Rows from block 3 of a small image classifier, named by matrix and row number. Rows with one number within an expert belong to one neuron, the router's apart. Each number is 128 + 32 x the weight over its row's rms, rounded and kept within 0 to 255. All counts start at 0. Numbers have three digits each.
Before each expert's rows are labels from the 100 images, of 14848, where the router gives the expert most weight on average: "strongest on" is what is common among them. Only what is clearly more common there than usual is listed. The data: histories of elementary cellular automata, time running down.
# router: slot weights (model.blocks.3.mlp.router.weight, 64x128), inputs 0-127
# up: expert up (model.blocks.3.mlp.up, 32x128x128), inputs 0-127
# down: expert down (model.blocks.3.mlp.down, 32x128x128, transposed), outputs 0-127

# expert 27
strongest on: large cells; 100 turns on; 110 turns on
router.54:139139147113107160143117201150112059170107130098069112145104131156098102116099137128089185173114092149095161104126127122149154158080124099097110088129148088162119146109088184152103131133110132088160101162164128070124140166077097085124093115128100104163068130134112143147211171124097069110102150191106143153110162148124115137025158119124148108102103083112158119151138195201108124180132
router.55:101124167142120082083128182178094063133084114115067154108132151191154167076103096138161179142086128136161192144131090177148143159049087117131079052110145171143154101171105107075150151101127079118064115153092113148153125144136138082122105104117097139137127146155145144195108165167107146114131148158154163098115129163112159116043102157167159174131138098151137144110154171118109127126148
up.0:092128132128111114146129133128108127127125127141127128124080041099097129131140106110119099121138144128149128129128128126126127023187095133137127128128129129181128130131129160128137128128123089123129128128128164138128129127130130128133128105128126121133133128131114117133115127126131124137255122205127134125128137156127127131255153129097113130255126130127129118122093126132130127128116
down.0:127128129096130128063145128129127124132137121089121130128245125196123120127132128129119132124126130158125128126076255134128128125137127199134131162128132126128058133150129127112132129127146140129255133062131129129125138131129123140129091128129129129135131125084122131126126119133164122129122129128073128130124135128198125132128127130134129128128127217130127116132118124126132150123132
up.1:103128132127130127126131133105128148129127132128119129118130128114132131140128128124000109129127127149132129136128126127127128054194040122126124182129129128128132130141133121119127132128136130127126129127127128129135116129175129143136129130083128076000157119133136129126151124123126128140128108143133128129114045129128128176145128127110127129128129126132123149121102000112130128098131
down.1:125127133128128136124128128128128123128125125195118130146129126255108128128128129130129111120128129160127141128129228130128109128128117131128132255142131126117125128133129128134131146128127128128194132123126155126128130127126125133127126115128126128000130076049081141129114124133128125128126127128127127128127128125127123140130128128129127128123094138130132126128107128128128128126128
up.4:120128222125129128144128132127084128228131129129128128106167130189128128108111086117132130145101130131128127181128178128125106128128128072122112128128190129130125127100126131155119128123128144127128081049124127125108143152128069127140082128127030127129046119128156128129141130135128009140110132082129255126190130141126128091127129128131128125133125113127151129133116129130133128118179
down.4:128127094125128127129143128127128128127130184024143128131129128000130130140177126127128146128142128129129128126128102102128132129100138092128241029128007130127134122119184127128127095214129127128118107130127128129128124129131128126157128128128127117134122130137131127126136129127129239128129128127127128128128129127129129126128120127127128126122124091128129127115128129128129129128062
up.5:131109128132128125120129128124139125128125137128128139255174091128157131129128152138120131134126127127129155128140098142128128127128255128125128127106128065126130134112150120129128128126097129125128130128100134129136128122135134178128127129129127123142129130128127126087059126183127144150131131143128129130119191128135101133141120129129126129129167128168128041119158200119128126131128
down.5:126127189082189159120086127143117124124127130099149128000000129130090118124126138131133190154127126127111129126132129145118129093130128136120117128127131127128125152123118114122128130128114082076131127127129126129194127126128131120128109149121126136121146146128128122127131130086137130234255135127129127171127162128120130141129130127124128128161129033128135127128150126126138118131148
up.6:130128127128079127133129131127123128133103128127129128128127126129127129123137127128113000128127128126106127121128129128058127043155129120128127129127128082125124177113124152255156134129125138127127132128128128125178140130127127125128127070146128122130095128128128132126135115128125119145122054207129128154119182128129072126140167128129128126121122126123136117129109128234128117179128
down.6:128129129124128125124237099128130129128093220045123128109130127141126127136129131127127116137127141255129130190127130135131129130114169125127127134125127127136082125130127073137128117127126120128130128122128127125128131156124127133255128127128147146182128125132141123127106128129128128124119126128134128131067129135127128128124128126128126132130127128128175046175129128127128152130127
up.7:127128128094128128128131124135136128127128128126116128072128125127065090128140123127129128131131128131128121129132041131129142134120125128123129130128126130141129123111131128167127128130130128130129128156130130133129120127126127128127128129130128129033132127128197129000110129128129129072128136129128128128128022130130128128152127128121128126121127128133128137128120000127126134128135
down.7:124132129227128110117149130124128245128033128163127152149168128130128127130127130139129138115128211103138123140202131169129149125058129128110132128128129191128128122192122077174113127128129133129099128160130128128128140126146128118128133085127129128063128134123127152144128133164050125069125128130160136088138087128051105128128117128072132130126117171116128167128125062129080067127022
up.9:124128135140133128147113130130109109128141130160126140143067099130148127115082134091144119111118123071102128127022128126136065123127130124138126122220129123002119120150120133120129129127131151130125096090127066096117123031127119119131128128162123071128137130123161246129184126128129127145140128127059096128124123173127124046126138132127121128140133123126161127131051154139128083166213
down.9:128126127139159086124129132172129140127205135120061138128164142117128129116129107126115126196133051111154148140094120134131128220227074142127128129153129143121131170118125137078130090130156126186182112040132116122131121143160116128151136130124129151137026054165128120100126155128134126126131110127138142138130111166169128130000123125128124141159129068112128129140116120111183164121129
up.11:123128133126129148189128130128064080131180128128129130198138128092129127128141124132130123149137087079010124062123197128134143128128166128128140128147128128150132196120056149137036123134139140115232139132184125127110129168134132132010126117123128115133123066126132163137123119120102121126122096127132129195099169127123128128082185128119067129128128126131131128200128129127087130128096
down.11:127133127128189131128130143087128129128133126097129139155132123130124146140127128126022096108112024253128129147120128143128010145248096151221154126129125127132128137111132097096118109050165128128127130132126124125150132144104124163130161109134126126192111128131155129119124087129099130212119128145061131128126126113128080130127129128127138121099124089127123129130110127127148186128150
up.12:128126129129172160126130124127145130202128127114131134127127128037142128183238171133128163129195128124092159113124130110127128113188140145131150129130135109128124145128126108089137104117130129130144174118128128128129129137170141202062216146130136059142125121140127108124130047069077128101128246068138119165040164111054124126130128116122133126138120151149128128115168126092124121139130
down.12:129129123140221173130125206123128130142178119151127126121129130215102121126101128131119050128120127125121190131128186149176120130127131140136089174132130130129102127130129131128129129112127131112129117129149155128127131130126087159140077129138126122127134131128143132128124127195118078131092129129128127126126126119126222128120134138141138093129121152145133118178120124000127135169153
up.13:138129131128129148136128147125120127142135178133127128128139081127116128128146130126128127129145086112088068098128255109129129130127131128128128130134136059158126165087128204158098129164128199127239129128127128117060125128125094128128108128138128128197031129128133129127129130118121060128101128128116125165126195127139123132128166128125129065131128117128128092133107128196129106196126
down.13:127128047100148128127128122118128128128128128123127128139134128090127129144174177128129109128128023154131104138100126128130128129127120128135204128096120128130128230087164081118110117128141127135095131131129126126131128141128130132190182121138127128178128126144130128088141037132084168181131128190100127127128126123128000129125132126124127128095127096127128127131130125164129127062128
up.14:149130127128128127114109130071137127112126124128138042128076127000117099131129131141125117125129143134126102097124121127133129127165208195128144141128087131129126128093126129222144066129127129128139131115136124131120127129098170128127131125133132181128129162077131063098148110136126138130128091121120126131124143097128118124161129125121127128099124150085175128128127128136129127144127
down.14:129114168135118132132128167118130123127128141232128127128255128000129141121128121128143129140132102128153142126135111124121135133132106130122128131135128130127128050136128130125130142128107129128255118086111126112130111118105127124125119123122129126118127131129101100133177112146131125123124122129126115128125136153126193126127000129129125151130146121125188174119130144126129127121061
up.15:104132000129128074195119091130129127082085129130125129129125112087060125198127059128130128129131121127128102128058128128133132156126122196133146198131045146145128133128128127209122138129162136135201158130151136080129126143048121129128128129130124126128163181129137123127135128118068133156119181153128115230128125134149127129120129127132167128115124158130127155123125127147128141196121
down.15:128129247158126116128134096135128126144128127129127145158118128150120130126133129129127000061130128125117139122130123139129130215167098128126126144125128126129124131171100116124129141127141147068128117022124057127126127028127113125181165128128133130083130130076126139142093126192128123187125130131122133128125124255127132153132145140133134131129143140122121124123126116130105129126137

# expert 14
strongest on: large cells; 101 turns on; 100 turns on
router.28:104124180131105099137099168135087026179162142108112187151165085060107094099173126111107041115131093100145151132115168132062152127072145097128125120148089083128148164138111137069101137077154152127118074099158126130132142129142134174166129176133093086079163160136145144097106101141119119076096159068146138147062090145107147114129162159118098142086138097123086137148127098162153080147173
router.29:097119113126141100132120118104141017107123129129077153197172112060133149155133129100091036083141120165156168116084159173085104118096216149157145118127065137130076117119136112075104119113148121101124128143157138133148116126096132138157171109123135107108201169162109139033146092146098162126134145121146120148079124140182143142153172129122102122045120151134093158105168130119126105135154
up.0:184128125128129128125129129111132134129125116126247128255128128130127128242129250137126129128136128185129051129173128194215132129128141134131142127135128128129131126123128128130190128128131132126179128128129160136136125128125131128129132122129235128130127136128093128093127099130127128127128025129128128165140128122128128133125127129128160126128128170127135124133131152128111129128065
down.0:128127130127092131128137130191126115128136128178000128133139127129163132128128013127125176122128133129128128128128135133000128127128125139128127129128128128115129137133128128158125125127129128128178125134130133141130125183129132001128128128128128127136100134128128128142130128128128130127129129194127128128126129110134128127128128125128131128117123255131135112127128128129123128128127
up.1:063130128000128128129128127233126129127127130128128129128128129129115090128120127224127128150128128132142115111145129127128130129128128128067128168127128101132157126110150133127127127142128128130131096207129126128122128128101124197127141188130126128068134148128130123032128135129132127095115134127126129125100099127074133127124134128128133128128124127133128127128130076131128222129128
down.1:127132128158129129127214126073127130128126164128128129128124127130124128139127179129127108128127142129128127148126128149129128129091136128128138130115127128126128121135127128128128119120129255127196130142108119129128155131128127131128095124131128128000129127131126126129127127129131135128128126126103127179055000128163127121134127132127128130130126124124128129128128033128119039128128
up.2:125131160129127126129133135126091127122130127128064129143086129156117128128108127128247215128127207170140056129091024123190129127138129128126135128117128144133124117111127125126064122085128019168130128129150128128152128122128128128129127215126128127170128029129117148128128131133128121044125123128125128115127187163128180126155125127145127128143095129128128128200144191134134129077126
down.2:142128127130130128128126128129134124128144121177171110138161126122115114033024032128128126130136128128126255125101129133126123127162094129126128176130128129128105130114134129125128092128068118127136129130142125097129134126131122158129136132129129141129129128126141157135130099142226141076000128132124132128128123215127126128103081123128059126127140056128047134128117128137153127123129
up.3:126128127130129128071128127091130203129108127128176128009079131139128128137128130128123205128123150139127129132136139068218136130237000129129145128131128121156130127090128128127153128129106126128129129127128128128130128126120134130035128127126137151129080104128109130160128128130158131131126102128124128129242129128118125138128124124126128130149095131130255128126127129128125128128078
down.3:122128130139127121129046129129129129127127126244255128127127131129016126127075129128128128146129202129127132135128133132115129129116130128124128127186128129129127126128184127143129213129116128134118127140129134126128141124129146194123130125129128153189255141126139119204063130124147127125129130116128131122235128190103129111130114128128128116123131133129118132131130127138110127128127
up.4:124129131130128127130129130128130127130142137130127127128128128128128188127137130135127127126142128126125255127139135124128125128125128126130126128009255125128109128129125135130018127128128131129126130127120129128127148128128123139130126128127101053149027128128135116128127128128127126124124127125131151129107255125127124129124130127126120127128130130124125053121133167131133126128128
down.4:129104163127129137130090132128132137129140183044128128128131134122124124128126127129127134128172076122126255128132122131116127129128129132117129129130133126130127128117130128128124135143121131130076127108131114129128093128128120128127130081125128125151120013128128174098128128151127124120127039123252128014126128131126090112121129128132129140069132111135130132129132139129130128173126
up.5:128127125128127158064122122128138129129124108141235127132081129255128137128093130130138255132106125128129027079129089127216135161074125131120128075111129128132128127128128117128129128129127126131133131128128128123114128175128129130055128130128128160183126123127124094131128162132128128128128086127127130117128142128126143124157071127127129142129117128130130127126127148126141128131089
down.5:220129097137128129120132085126129122107158122128126128128100103128128135153132128140121121114130141127127128128128130128131076167200126107128185000129116114128128151120154128125128099129132130128026167206113126144018127007128137133098230117129162130124111127126131129134088249125128126089127128125128131128130122128131128157128128129131147143126127133128073126127127128136113126169129
up.7:130127170131129127131126114137117178129128128110126128096123132255127136129131128122128255127127128126132138144128129121141129132128125128132131127164126129114128131135132134064123129129077117127121123127128124128129127127158128131128127113122133126122130097128137128128127144126128128140129132128134127000132086133128126133123130129074128128255126123113115154128129102090152123125141
down.7:126129075074134066142131128126122127115022108134089131128125130158128134099118255140127084154054140122125134115134236126129128117130076093139128127183146151123113130098112129083159125186129131140125134061103126138109126128130120127144126121127129156126190133118126162128128138128116127127128131134128147127136124163200132128128102129127131124135128102000124192128128132117149128129068
up.8:129133128129142128144127128183130163128135189128091138129125144133124129128122142114133133123127234128186143106123126191133132122255091134128131122128119129133129131082128128122119113122127127126129130127126148129127125129125134131094131128110145128128128128128127129122123128124079134123128137127128122121130128126125131128128132128129109128255127128176119126103112133128130128128127
down.8:133128129128129126126128128128128129129132128132128128078128127172127128147130128127129126126128129132130128129127126128182127209167127128135069000125116143127181128128128128130090127128128129128025108131126130133144128124128132120041128126129130129128121000128128125128127186128125085140128128127148128144128127128128126128127128128115129128086128128128128104128129126128129128148127
up.9:132133133128111122130126125136130206130117123128154128125120145255126107128129137114128246129044128126130125134128125130129131132126119128128128120121186125094150130126125128135132125127118113128128108126128128125128127129132126135127133129126128129129053126070129131128143127111130120126128129128133137072137128115067128123127135129050127132248122121126182128127131127128133126234134
down.9:128132074048137055127121168128127233124111127128000128128126173158090127125097187129109112135128126126113162131128182129023127123132113121141143161150138139132119128123106138129131129128133127129126138095090152126117125138128121128129130129128129129127134130129126149128124142126126128128127128128133133128128140133140129127110128129131139255117130120128128239136110145126142134127085
up.10:130120097128141136132127128129134128234191137129128128131129128127128194128125128127255128128137171114129129126134128132128128128128130089147128128128127128090121164148111243126108128149127131128128129128126131112107124129164012130062118114128130126129129000128113134127128185051120129149076123127184117152129181128128132128129145131138136128128125128128128120112118144131127101064128
down.10:090128208086127155127127133128124124119126135126127120131129129128127124128129129130126122128129129126115168145130129130129000128130125114224120151115131137128191228124134120126128121129130128117083150134128126128143127128058125128129131121127129098116131127127122129126083128204143114204129130126128075154128151111128130128125094128128120128060110115255021111129129129128173127185134
up.11:128128101129122132128125118128128130128125127128182129128125130255106128128118128128129255151126131122127121128141130049138133163110127128121128128125131131138129130098120128128129127146124128128132128128124140113108129187128127128091128131130128142170126060102127127129128180109132128100123121116128128129130129101120129121128117114128128150128140128130130126117127140129127127163128
down.11:127132129132130101126128126103128235119117128127130162061124128128102128125131151143110120125129128126067225128129129128124127129128124111138255063131182128132108129126128128125117126147128133128121138131056131136129121077125128133129142116128130166127128084126149147147095245128119128128128128125156132127128122130140128131127126128129140255127128129127122158128128128129128126132095
up.12:127140124136130128131121129180126139127128138128129131092111128228142128126127128122128129128130247127128125128128122129133130143128093128122129120123124128144128128139137089128101131128084091126136128127129113128068128130130128214128128145119129089097128127128127133128128255130128129148124170130118127080128090133130128129131050132128134128255128129146062145105128130113128128136126
down.12:132125109135129127255044134128128129127128098188130128125127131128128129117094161129128123141128135135203137130127190129146127124128000123128051128134127190046183128054126129024128089208131128127076124122149069150164129153129129126129123130052132085131155129129133129127128136139086128126125117129128132129138128136131155089108114129129122129141165125121142127151127125127128128129109

# expert 9
strongest on: 001 turns on; large cells; 101 turns on
router.18:131160152114119153078055126155072128069154237134120087170144081107148116123107118107121090150094127158113162115105175098129129102095159142078139098140078142116125137118147098153129095150106121128131100167108128099141129139101160152106176156112162143147118157074141177142074174129214142120123099132057091087150165090174139120156109112085093159169096110124087068089188185103155116147114
router.19:102127129127151077083091072193090147126132216124088136152157096091161091127092141123162061125144156146166196109074152182089147148094206132142134117105080122139128164116169159128103133158110099169125078143113132132133120124083139128116134149113191093120135190124140150111113170132164173117169068154096125125117148095170167131153159143143155149164085103177067067096156163123144129133076
up.0:125127127127134174128131129114178128130161117125186128127128208150126215129128136132127140029057128134133130128146118129127128127128128127141145128131129135124127120094111133114128128127138131125128128076131121134126129103128128128130178128119127124129128061135125081114134000151042128124126127041255131128140128125110129128132227128129147121122158133126133126129109127128127093093125
down.0:118129118129128129133129111255122129128129126255114133130128130128090123122127131125127165147131131127127127129124153133000126126122083127116122198119127128109127132060147126128128125123103125127119129122125127093128140117089111128128127111136141128122116172127076145110168083143128165128127130131129128130128131108127084175128128126129118119137091127129120120129128124133131113128137
up.1:128128123105032150126130198105159122130124127128181128127128127191128130128128127127073148133076011128125121127130129113129128128127125135108128128128255175129129129145054128127159125128149134121147132131184129124103126157126140128128128122135130228131120128109126088182128002128135128128137131116109127127128128124124124110128156127088136129098099128076185129127173162128127129169129
down.1:168129125127128130136127130130128129128126091175096127128124125129127128128108129108128127129080221128128127129131122134079128055128130126167010128128128134129146116144126127150131128114140128129128125127119150127128131129094173128106128128129115072131128146128152088128127255130128014144141128117128126128129140113128195161129127128128195131112045130133141129128128141115128135138127
up.2:111128127115128128125115111129130128101120128133128128126128128128122129129141138179126128128128132154119131128128130125135140129132126159129140137134094128129128127136125181117133137135127047128129105222169112149177128104086206160126129099125128121089140131129128129118201128152140129128107170080127128127116076154128000129129128121099121122135128131119127145128127141180109255192127
down.2:124129109141121121160142055132132146145128128128128131128127110129052127130082141129128130128128128132188127131134123126133123148129126128134155129128128110135213125138122084129126187129130137125130126255132128128112136026160129132136169062127127125000137128126124098128121128149129128114128128125127130149130068138127132210127121128106116129128128095126128201134129093195197016128116
up.3:130128131126111130150126128056136129134156126127191124120072143195127122131180128131084243136127109069034047128127056151255119129085127130123191128139128130128131130124100157091127130130167131131181130128147145110115130128131133128127117126192078180147128124128199128153114154126091128111128132127128128129141128126128113125128122129128135106123142128102128129129148122198124128127169
down.3:137128126128129158082125128132129121059213128128125129116127128128147127129129122130136124038130128127121147126128095139135136129133127123125125000161127110139124018148128130096129132128167128114127128127125120116128132128114126128128128129111129128128126130145129137128128255131099128128104129129128123127128128125189123128124211130129159132134157195126217111088133128106129128130130
up.5:127128131128033129121018138130122128132119132130175134136111127125131149126130130140117124129014132118072144134128141126132125081146136141068128135128126126131125129137115126083131122128119132126182159125178128129130120130131132147130135128132127127132052129088124120121181058155137130129131123018126124109116129128083102114004126126050127130134093143128115124122173131157160127251139
down.5:153133191129110146129126139176129127137128163115114125126153132103080137133090129129160116126127136132131164122132061075054133125120143135134127128131133131110152126143116123133078125125150131128129112158121129122129134138133111097132168129064121028136123127143130128142108141161119107187128129129120128131124176000120200205128124128121255128097114139134179098112127129126079199126118
up.6:130124107128081196146129148128161040170128128141146129128130129168128187131142132207123147128127038127128126128165129097128164167106126128129128121132234131128128129117095128127149128142128133128128235128127124128128128128127137128128139128137130168128133090107125042195125024124127130128129149120252164143161128128125116128130211128125128129071131117134172128124063128128124128133126
down.6:125128128109127146142134116129122129128075128230106131120072098154120127122128134121128128138136151124108118102128137128042132121052118159108129126119196126123139128128080171130129158128111129104127123125090129138158129108130128124128025128181090144255126100123129128129170194128128096113130129128163128127135130077129116158212226128127133129131128140128156157124164128121126129136126
up.7:132128113107127135179147123128151129146128128143141128126128138251132182131141127133118185130124061128127119128154130096131128129128127130128135128131255146126128109142131116119134113128128149129128202129129116128072127184128138128132144128128133198128128096082084097183120000127131129156132165126128128128141087128087123128128248121081128128124119128129172129128132128126126138129127
down.7:127129124126126128133129127129128130128030128255107126130098126145128128123125255127167127128128130129128118089126128138058123068114125126111052138078125132127128089128000131149131128127128141128135121127125132126128141130096128128128079155130104128181108148129115044129127196128128130128129130130151127129095131121127151212125156128128128128136072143130134135128131128129128129128127
up.8:123128129128128125128130218000130120176140081128128126139128130127129144141133122122128128254128128129111000133125127079136142129128128129114128126130136129130178128046112125136209187094128126141129206127127126131128126133128151130130058129096127124133131100128134127128111088108127065136116131128156155140227132127124124163132121128129128130117131132128129142125128128128130126129128
down.8:128128128129128128130126102255126128131123127216128127125156129128126110061076129089218255130129126129128127126130175133086176128111128174042121129133127127099134128113130128128128184126111089129140128127133127123129130093124128128123130128132128132119134129106133129128128128145126128109127129128128128128128130117128121127133153124127129123128126156097153131128129126128129128128126
up.9:123128128096125110129133138065126075109129028127128117147075167135071128131126124124142128122128129128130093129096127119142130137121138175135170109128129251121127127125047127128125135124126112129202131125226126127085122139137128055084128128118094123136136104128130116124126094119093129128131148128131153129133128255128130082118137128128128135117128139119151203255130142127126140127147
down.9:129128129109131000128225128143131126130127128255126124126172138130020127086102128129138186128131134213128129045116129129126129128127127131128074129119126128132126129124130126133126159126119125122132125139128087119131133111117128105129128125137132128121094130125131132128175130200131133114130135143120127128119120126128115130130128126118129126127111128127144131130133113128132128129131
up.10:121130137114123131193020137117131102163146120140131127140030129118117128115130125133185130136127121126087000122139124126138134117128139116121244128109139149116128128128123130098117147112139029133160128145147125126127118128130136124112128140126107128128125109128066127128094118125128105101044134050133139116129132163115133103000133126123127127115129129128134156157130164128122137126144
down.10:128128128125132070161147129166126157132112127255127128128127130093065126102128130129128134135129127163126128128128130075001109126106112181131128128125109196127127130094129127128128139111112128126127136175109079112131135021120125133089115141132129130130126126127129130126128061144122141129138224128061128131128130110153114128138106122125132126134122130129129190129100167126128148137130
up.11:220128138140127132128129138128140135117135128127129129127128126128120090112129096107127128129128127101127101124130113132129131120127255127125126123125131125108141124127127127133126128127127255134128129119123124128110127093128127129136124129117130129107101130128131130128115128128128127129102133132108126124129100124130128128123128128127141127125128127134129127128130110150130128127105
down.11:128128130171126245128148130131121127122127128255053127145131127141125134128129127121130095126129130129127078066142141139118127144126129126112123128184126132072132129128128133137128079128105136150128128255128125168144213150129129124120129120130138169149094125139122108154129128130127134166127162127135127117128140124127142113125131129133106132137149209139126130122127169131093145127127
up.12:126128131128114129231128128127128127135128126128130127127125132255138146128128129128129229139127128060093000130125054128195129152067166129128127087122128146129129127146128129056116129127131126121168136128128126128132128129137128142122121126218128130129127129128128129129128128169057128130129136128128128122129130130128125127128128128128135116128121128132128130128142132130128128139154
down.12:128128127128127143127000130148128102130127128124123130000127124128129127126128128145128119090130131207125130120128130155138133128131125127055128131128128127131128129138124142128128206127141128109128120127125095120132132130120129129128128129060131128128127236129066130143039218129128089126125129130128127128223129127128126127125127130129122125128176128128221093129135141117128128128129

# expert 23
strongest on: 001 turns on; 000 turns on; 011 turns on; rule: rule 15
router.46:159133100113118153117126107116100096099111110112097043099125094064062096109118063090155173116136097132106069129115149156144104168066053160069124125153101173176149139114110113179174161106125129161177101136109151082090129148125143060109187136117145144123175076108116151176137164089163154141098166195085106117191157148132124135154112097113145164060162113109134129126119121168154113131147
router.47:145172130147155157137036140126128076135103189127140096107191119091100139087163116110118187108141109129106111090170244066135140111091051132100136143115096095160111113093117096153133187168103090100131100131134142100133113084123163188129163122164157147098098095097106165144135155149184126147156107107111103133141139098116096109140105085135136157038152125138124137125087180149150110185101
up.0:128129174127129128128128128118120128126131128133123117167086133128128132128128129128226156217128130123128248134130128126149121093255226125128154128127128156137133140139118127072128129128129128134121127127124115133129130122144131128055060144126081125145112099118139128000123125115125064143082127128137145130140135122127103032128132127128128129128127125128168128128124130124137126120139
down.0:129128140121117145128081126128129134129134188119109144126076107128135170124132128129120130128133132123211130233164104005029147157130133132123129128121168195141115128128122121126086160130131127133255127159128178146137137134135145115137137117126130125128134110143106130133119129092211065128126126055154125127132125126126128129119129132127121119128128151055184109122130151128128121144124
up.1:128128129131134093121131127127126098127133131128121130255130135126158130138129255124129120126129105128123117130127127127123125127129255127129140099128128125063128129189125119111129154128163128128127128121119097132129128073150125177126125127140122102128132150129131129053111130128128128129128129129134128129133149128205131128134127126135128127079129128124124129116115132122093125127135
down.1:111150052140129213129128125128128100125129059126129135127110112125129129128121131128128255129128128126129121158175127127117127135128128091129116129116127116127128128127102129128126060132127128118121130142125136128131126136126130128101129129127128132125111116125157124127117132130124129130135131131255129129128128131129128122128128124071167151078124119128097127129125129130120129128116
up.2:122126128120155122126128130155174209129146129107129128128129128151128128127128197128127125000182165156217179022206147127102120128128128135131140119136128129155040020128128128129128096128132129115223116128166141142112128134129126140128150128128125126128128130190128131124118130132092129115129129024128123127126116129075162126128127128130128127129124188118125131133186117113129145127133
down.2:125128097128127127135129135128127120127130049226130128132131111146128129125121129128128127216106129127120113128130201143128129125130128125255109127134128075155124128116128128138128093130122123128101128127128126166125121255127128135127133124124130133127092128127129129126128128112126130128127186162127129129129132128124130126126127123129128135106128175123126124144128128129172127128127
up.3:135128203121197146110107153132133130131142128128146100152128129101216129128128223128133128128127129128128188120131128129128128071222242125131127111128129128095129128128128132115114120146129154129128124128128126128125128128127128139123128129133126142128043127128128128059126115199128000128128126104129136128128127128126128125109128128170125005128099128136160128241129131127125137110128
down.3:098130160122137128125125128133120126126135129127102128137134133122120122128116121128123131136128129129132128135129180132128123126128136126123128131150136134121134127124000116104126127127132129136123126131119128125126128125112128129140126124128129124125135129106110135126128131127129124127157126128125128127137129134169130131128129137123129125124126115130255255117129125134142115111130
up.4:129127255130134129125054124127132129129128128128134109193125128110238130129110193131130128124128127128124198130128128128133114061226201128144126124120129129070131128129133130121123122128132134136127106120126126128128129128137133127120131125128133128148104122126135134006126096128120000131125127104128205132129127120127126118078147128117128109128083132141211113128128128121128111119129
down.4:128130198121131129128119128126124144125155159100121130129129132121127180129127123134125129135128128126141255129128140046109125133125148127122131128129132163110129128130118118052127209128148133130128120129122124118127134128131128114130136122131127106129165129130104128127130132125138120239140127112124128127127127139138127133131129131125150126000127127105191135123126142137127125116127
up.5:127130186123168128128121128129126128128128133130129117180128146110255128128127226126137129128127128130114222130129128128165128104224255118127130110128122128104127127143123124088112128129129132130124126128133102128129128125129128133073111130128118145125086126126139129000132128136126116128124128128130136128130126128127128115124126127152125093128128125128140128132128130127127134128130
down.5:128127134122132132126006127130127126121134129099129129128135129124126141128121124134127132132129129070159130167133138021120126131136135128126126128129128132131131124125012110045139139135155127144255128129128128125128133122131135151130126104128128127132132129128107126126128133129132129127145124128128127126134129177129129129116129135124117128107128118127161176127131140138133112119128
up.7:129128255128194129129098125130128129128135129130132077161128127089237128130125195128152128127127124128128217130130129129131127074213245122173125096127120128097150126131136131110116128133131142135120123128118123128129127126129129128117128129129126173123106128114135129010111108138125009128123125100130169150129125129128125118076141129126128086129093126131187128178128128127126130110130
down.7:129130146125133129125119128132124140122133143083125128134133142090124137132126122152122130135129129129152170132127156060110124130128172128116128129140151155121130127125128113070126255128130133133211127135124102108126136118103129111129131119132165120130202133127090129125129131128131114126151127077124126129127127160138133132133129136119128126011128122123255255119129126138138116111117
up.8:128129211126181127129127140125127128128140128136128048205129130104130132131127142127136128134128127130126222134137129126142127058212244123140129130125128135107137129129131137107117131126130177144119128129111097128130129123129131128117104125129127137125128128103147128023081109127116000128098122117137156179133126127128122116128133126126127122123083124129191112127127130127127131124133
down.8:094128143118125136128000128127125133126130190116112133069112121127136184124127126127125128131130136126140228168157133072104139132122146128121128127125166140107127128128111123065125212128122137116255126135128131125128135124123147112134107089114128128132235130135114131126130146120196066160132126081132105130135129147127131130128132133127128129125128166091255126120128136106129118128089
up.9:105128147130126116127126219125118128144130128066129151121066129136128124076023140130129137078118129169128132127103132124139117127129121130156131123128129128193107102223110127126128126118127092125127128127208143129063129158132128107126129131126128122255081093179024185127136126130128128124137141125120125109122185134128130126127127125129125128135147136132128125235152197127090128131127
down.9:194132106067116129185119129246129127127124130074127122138128131248132126111128128098087128135128125099128129128129153060130179139187133127169117129139126126151128126125128078102094127129147094134109128153155069124128153126132128125081255126124128130170133124194135250129126128113135131146083153122123134141143130171120130150120129115130126127094111128127130128127084128160131121138139
up.10:128130196125129126127128132126127128126132133139127115155126151125162131128127131128175151148127135131084235131129127128196127104255255123124180128128128139122127129146120119084115128129131130131125128130127078128130131122133128134074091130120113132127128123125143128000130128126125022127080117128134156129132131126127128104128126124132128128129127124128137128127124130126128133126128
down.10:129127131123127138128000127128128129127132138129119158127112103127128168127128128129127128129131131101147139207155107086103128133128136121124128128120152140132128126129126121129124186131124127130255128146128158140135136128133145120203128116125128126132154118130104132127118133124180101128131126089138125127133127135125128130120128133127122128112117128101157127125130144129128118129122
up.12:132129230127241125111128136111128089103127128128128124147129139089255134128127147134132127127125128134128130129128128121128130109216181120127137128128127126074129125138125110128125169126126121130122129129161079129133106018128131149091121128127119133123132133127136120061131127173128045123045123086131223151131121128164128121129127109137127102094128126125134128137126128124128131128109
down.12:116127133128131128128128127129128101127128092255130126111129127132128136126126136127128131128129132125129255164125129126104128133126129128055126175158134135120129125116128134134128126128127128118255131118129144126193132128130132117128091134131113113129137130128129104130128136178130125128127082121136083062095128126187129129140128133118126131126125122129151128125129093127128127127128
up.13:146128145133130129121067186116141129143131128128128080161129148128129152126128132139166134137128126126127192123135123144144127000254153128131129128129131128000128128125128127078090128129129142127128131118117094131010129150131138132072102109128130197128127128129127128096113081128126003135119126128128130126160128119170128127091130128144130095127125129130163127128129128125132126116126
down.13:128130131127128150135049129125125129131142205112097162127000122079128136187128128139129130131130135121130197159130109027127131230126132035123129128128142139125128129127089127099089123125128136125128120137123140127130133121131130090178137124121127054125140122136119130128128140121128121255130121101134124129125126126128128128122132131134132129138079130128167111115141142128093129129128